config.toml
n_mels = 64
encoder_arch = "transformer"
learning_rate = 0.0013
weight_decay = 0.2
adamw_weight_decay_other_params = 0.01
Rows from block 2 of the text encoder of a small contrastive audio-text model, named by matrix and row number. Rows with one number belong to one neuron. Each number is 500 + 50 x the weight over its row's rms, rounded and kept within 0 to 999. All counts start at 0. Numbers have three digits each.
After each neuron's rows are labels from the 100 texts, of 14976, where the neuron reaches its highest value: "tokens" is the input token at the peak. Only what is clearly more common there than usual is listed. The data: struck, bounced, scraped and rolled objects made by modal synthesis. In brackets: how many of the 100.
# fc1: MLP up (text_encoder.blocks.2.mlp.fc1.weight, 1152x384), inputs 308-383
# fc2: MLP down (text_encoder.blocks.2.mlp.fc2.weight, 384x1152, transposed), outputs 308-383

fc1.750:439514476556519458563451549518447550591485517557491429354418536480614480490551467506425457448524347547412424477397480507570484541485393517456441500484421516523500531486485566494422481533453461483453523497585560512491536522560499
fc2.750:380416448519438499584435524462482564482524527463468541433475554472510471547529545527410483480531423501461494576448442389467510486528379480467423502516495434540499473450602538514510384545461480519511576506550528497511474405510443
tokens: "quiet" (100)

fc1.328:478495543519436479500498506386424530517487476473525438570611470545563493523500438462455524485497531449526496545587548510472505477448545597560436521457460471512532462516486474492487500460472476489440460515566476517417512498470562
fc2.328:524509431479519440462513497455487541551579477566435564445426559541531423601528511540526511524568359503434583502469497518455519496504377435413462550463492429524520514439493504546508427562489595528478538445516515437491481481572531
tokens: "contact" (100)

fc1.376:525522495462511588435484480527428425479488529492490517469515514508464513480532523524597430524470555547553495484537496439545555485456532598536512527515484511513509477492455514451483550444535460594459440448506546524417534492499552
fc2.376:523564497463494396550512504393530534482425518496491568482492485510522486566553500379439535479569409409436502466520562544420495469436397444509438503417468570495538504434492491581533452553461518418582536535461472443558542509426477
tokens: "contact" (100)

fc1.291:513586468516469459512564469487465456489423494479444496501526514562460474378477438623480623508514537509478514467558508496542500553455473454532543494474536540513523544473496550590520476478551457537486558549443449417442498413467458
fc2.291:506436422405478544449524467513489473490451615535409594521529486509498545413470424538571478533480459509470431448500493498486487493544462400543532557445543489395538528488534485415497530502435535547492525399485510463398498601450550
tokens: "with" (52); "pink" (42)

fc1.577:503499572462451450526481549517501467458544540487494427459420600520510567499489452422526597533533482510537488526500510469526555413479457382545509494459530551560459440508541612519544419610555479476556462575469510351513449583600526
fc2.577:479524533446424472532388489521550509456497483442501552597564439539435461456433529456494528562471480557433461445483492480510503497568568433571491477489522433474412496492481550401529472502528528410528403572470500536556447551504538
tokens: "closed" (100)

fc1.249:556487525603488552510565599470513571491488536439513472480530527545525506419537515512602404475547507452459511533527488543418452581455558473469490442543509525616510454512428439423504524395535548512491574475483523462492483558482597
fc2.249:511428441517473523498595506486530586485515514587528463475480497541444471550472526527526428393569536494573535583428454535539432439542583491558440493537449482487531487493514500488498537512502535593468505473534460424366449510479498
tokens: "hum" (100)

fc1.292:487495471514495468375523476461442543565508477456489542559549483488548439538504433482497407487516477505481516598370494440538596516506477488530438466499436523424527537526388585555429535571490506567511542514548456471449365417571432
fc2.292:480464485543510505471475619441547513498466495560440554482501547451532453497558519512499474525432439468415518576478473415529578515520378551428442510538494568529554456467475541562520418556516472623592627549582518448509379426502488
tokens: "quiet" (91); "thin" (9)

fc1.490:537506569503560502508411481533604433537518562536480547481450492563423599492463527511529595538524506534522547533532526578574474505478519465472517421444579536514572540506417545409469457431499544485517507466504552490495508472455514
fc2.490:494493492605365503586593606557505479546439519605521476494485453465470476540504472496519459473503586494536531607494566525549507537551600591440407520512539481569494589480512530403466429463483549490518494457494474529451485462525455
tokens: "hum" (100)

fc1.311:482464494522488499466509531506474593446566460539510513530488554495485460520431424523574496485439531491529460431458541532613451497461491567489470547536485403418405520565482484502444550543505466485542505505506462586567573499540422
fc2.311:583549491407595532456440479466507481565397570462539463430488417576504492502667477481511449599566496516510533515550532515429535453402428415570459458420535600586562474460457498489538459551491545458538537458503526545495479425374512
tokens: "contact" (100)

fc1.108:467490441543534455562485472503587553502460479443593570490497498513487561448500450439511357510658522449527464568490440488506503457522530495545571476446511560383495517579512558553533422526561493501519419526512460475427440473503530
fc2.108:548535606498532469414448547449445484617415488592432622500498525425526481420503553479562418504538458482437529596482479416550606536465523500445473469502513584407600428484437539485509406561488493516560585571574531442460575433518464
tokens: "hard" (100)

fc1.35:487531463580483511416520501533530589458529541504534449403552506483475506479529474539504494549478561482516532495539519538509559563522408565531520554510560533447508469517484577509597608466555554568502424497516557527473449493516477
fc2.35:574505482447526413559574517466414483559447539464464490560492481510471489506536461425491467497553450545510527355491548410502437466414493439542426490341527469498490543456504545482514429507525420456545492465482436517552590531387551
tokens: "contact" (96)

fc1.684:476508486546545448561489473427536469483591551444514537529510540611433520450506596451561462501582552545513517567479475516555495503501577447455508535502526519485534474456389473459562461457527552598462473462431532475454557537506489
fc2.684:500432542568440549479565595501565532473401430572535587511507444445481505491444539474530474500466472498475484622432472462562521487496529525454482436547520596480567494487499517474498466550561594548548565531581518451510493389581495
tokens: "hum" (100)

fc1.318:538436465573567465402453509487466476505479457429557440486479459477454486502515434499576518479513558576540464432419515523384498528489455459498543570478494591451524486485470448543470527496513465577474459485440536527496483538571505
fc2.318:548435570490479458540516483535632538451433475566450536493399523500495496460476473518490479502459464431406542467471488524492478505487556578524503493551504443543550501505565489640461505479490533496492481503415523393483595505533495
tokens: "<end>" (100)

fc1.74:478465527501491505547397529499495512441488419427577510433454544505515458411499482553484511533499543494583546452459498566552554495495444428541456519435480404447515430555533552486460503509535561398497544424520526540499487529498541
fc2.74:508507490488519515519547561490543544474465431461504523545507528466516509579623468537398499413479510596493409515448450475545466528555525589490581524529513568506579424521503511467469509456447514565429507428512559459514461512649490
tokens: "plastic" (55); "rubber" (45)

fc1.719:467433508462482488531420530495440436396561532494527480473477457567452512477486482494489559519485529510456486508576531562557585537471515387511559515448572534532440474493515532438527510608528560536497514498431512461511482543485480
fc2.719:502460585429472491464432456526523523491605486449450470474534469512436469527462568459450526573492484509481517519475501488529480503515532434569513468494579503524404468454502502419514486511520511476462471489434516501525517495556537
tokens: "closed" (100)

fc1.609:482586477503565534485521437506489493418600495509456454498498508541537591519544532530602498481522523476487544420460525565493513579482448442433506568492512510518525497457492420553455531452636500508412464605568433472469576531511503
fc2.609:503514463597517525494525520503485456612390486516523459527486460515532502564495453482482572545465467543516491524512578511457546520446479416479512500516489569532507515497442526496487518538477526517628574484442552509579480483460583
tokens: "contact" (100)

fc1.540:478565531581576556647492431484557471456566563460442448506485468500471520610436447546564464483522545529609506525481527432539571431522569523547545559405500586479571484478365568535501403551455496574554516488497446517540370546491465
fc2.540:540523535479464548504580593552504375525392534557492612418527420514563434577461481463493567520517497522462449569483499504538571473490461594429491442605533524453565502498464493508513474532606627530509491536566465520560515393624417
tokens: "hard" (100)

fc1.159:434571497461540458526583443542529498471524483460449511505432474442501416476485503509518434531486524471550505544513475480397567532482566514476482457522455508508406504489482411510493485510600549566571443557470442470514433501630561
fc2.159:565511460532520440507366627479493463486441586567557524488582529565459581572532504542476499525523498517469528386453587540514476428547526417460461566473563415487556565434544567544486518487434533429511560532531581590508531529455462
tokens: "<end>" (100)

fc1.587:472544506618510444541439462534573545511548457555411472367455457452514501587532476459517530482421430555441467514466513455554534514492439462418473480511423535517538541476524540513443511511427628544518572477586611423483449501558491
fc2.587:409488457501498522526533514515502552525536467489488535440453530471506487563544461556497443524469445473416455483504547461542449560512433494420490461544470461574500536382521564561502377591424550599542575455558531441473455477528486
tokens: "quiet" (100)

fc1.11:522449551533489470530486564532497565505533430424437521460477519513481505465509445448490526448497561411500492546547542529498500528491565534600479529550502478565583456475442504528447496476537487531459513514557519534524492556564489
fc2.11:503522532518593443476593499551457554467468494542457537505494512413575518534557493542507530455481442595504492460521535421502444478487599478528503502508505480452512480467399571514477388423414460514473516546495478485552527619509436
tokens: "plastic" (100)

fc1.767:509527440497579529487460452515553413461490559398519599551521430498480503459419494519545454426523582554481462562528465484511656515527507532531496495404469593396593492439393617476481435576563487493520512539598471576477482473533497
fc2.767:468492551539494527472501544434500520536367446566484616536496450463460465482477591450541515515494489457486468613474492462513620513516483551408492458527543558399589475496439502525524471575539523535534579574648498441533569436527525
tokens: "hard" (100)

fc1.430:516525440570490570496518508488541489462526554493598498660450465385409493485498510488438494490572506570555466533428464474655480434485525521491510523512512532438435550461526586484428432447428464452526428559589496567491477503439432
fc2.430:388430530575551595544409532465551593532521545517488583489548425467576434503449596489409523468512532484580412590464419528527576505536446535404402480572501557511530455510512525487535485536546512483527526487589494633492422371466507
tokens: "hard" (100)

fc1.229:550609517434594562479494568463403493529445520563452458552515530551441585476518562537523417507533470463505580501558538458489571456463534489487470509375461603558465410506400504563465518462447500510509488503515510502461523425578480
fc2.229:504515571398499550491434471533556590542494457499501415456471543522489486530485561505562473509560572506493555427550626562446489437456512531568509444538516474585507564474421526591538475601524493482472555494525453539593506560476550
tokens: "contact" (92); "clamped" (8)

fc1.268:525595434515588531489407496470529528535489451545464456483468568502421526590560500446454410496478461503421508509480529526476523604465470481466461438456396555428508489550443483529509447466446509540467559503468511448450488496466533
fc2.268:458463502422516553500487531445483543607466497480438555471446599487480482479510526558518395499513454542386507498514520501530500551516486508500512430532469545500498521481495553536525426583375533536481635492513517468442457511509391
tokens: "quiet" (100)

fc1.248:464403502571582456477454559511553551452458464488508457500401483530550669526586573529445537445462426517493441487465434532542515466508537491528498574516409489585442524540407620490471414485470537556512453481512523461487517473500460
fc2.248:432476392500523579569491490458554534487560491475531542516446428573527528541543527558456579507556601467506407571530571537448452554523411509494497461630441575552439418559427589473546502502537518549577357440514404616435453474566532
tokens: "<end>" (100)

fc1.421:487528472536546535468541442474497578498455481504555539420392398479435560529546479464519551496515526480507497389573549546607471580432470463490488562422378560428554594474475578538453464494553480506491432514529479538533489562468503
fc2.421:402475413486493514503505530476560518517504484524427542393490524469505454581586444505462468493439466516439484454514481514503542596482412491477422447539490507573487497426486563516509356555483567572546543513559510438466444486591497
tokens: "quiet" (100)

fc1.489:482550444564473460503443482478579534516560501489472467458403504504505475579459389423522487497489466515508462413546498615570459420502626494523507562448474523516512532497484467501503530468491490506526497496507595495548593570482516
fc2.489:549415598474541437571541539504487519442457451582495533513526490467468525355580471581470497523472486543432533463493600465491442444469505549507383583438501430508568484478502486576458493478500546493539467442493531536525562423505494
tokens: "<end>" (100)

fc1.46:476417461508473422511482429446531541493547572520507504571503457478468451394565499437562400506490497505529566475507468549494555512429582488617534515434499365447453551545366486495568537513525491560487436485487495502476575540541589
fc2.46:524529528548594436441501514483412480518441441560489656449552476475474506443508535464522495570489432480436492573525517388475540534451452518463400505496522575454575526470394550547487438588509532498562574551575530481482564377468575
tokens: "hard" (100)

fc1.463:481493551579427532520493442539596539544487546462552523465525429520542498498509435599508454515457573480423542505553439471605509464588544543504475617381501607506526448569585522524464600465423530492474482521510489513462509492554523
fc2.463:557495506520558491482571516466560561481514431549483461478429528471558430503506460448505536427495502473491477489436528490449578553382483501457558538458507472552457499519412498406415450503579418444466513465542548479561431547486526
tokens: "<end>" (100)

fc1.47:495436474622513480503446499451495537471475584493499453535443477488540578560534507460613468603579410461550558535466428480536459492515597487490478474529441464518573515392518533507571506493462516514528482466546545476504523541529579
fc2.47:458489481592420487537567483485488519471520499523494452532495540490434447507539549557503417438611492485571524542393415374414424436562583490473516550460424406438532519490515470511545543493509516469472462492564485441415476590442509
tokens: "with" (96)

fc1.305:428449519563602457526435463453530497520467582489473419583461528482416546540573526414473416538575467448503504443440467479572534385562589576469494406497424492535475497550516497428521526470537539511479489495445499544458552548540505
fc2.305:455458477546441530520587438499568521529444516540481497487459621483551462547573594539455343478542516486595528529391468481457444412622518506489501571591433533441557537516507462516529464479500503552487507523491471458454513508538489
tokens: "with" (100)

fc1.527:446467484529568384523460439567540524478486507450449467500441448498460562574477533392536467525543493502475497478540504433493466456564620550608528543501547473468480446466446574448441469447479598581566532447518490493385476588545486
fc2.527:483514441504464443540645489539517533495440503542481492541509545445516498572595526545509422504518465562516497526443497402439447511530623495525508563608440450471481587444481510545505432476485460535455527552515411467469477573549452
tokens: "with" (100)

fc1.331:536535455496403465598467490459624550511490567485546540489549469561461426496530504457470388537537564487445405511428457380548528534437514530492418525472533557464449517551419492577454521497491505532524515449486460527493545496578572
fc2.331:502489583552553535502571514511497609476455396543480505498476573420492441509473504500437586479510430423462542435435628486482461428487468525546549512531487435538526483449511567494444439465481485537479520536540526462538471560490469
tokens: "<end>" (100)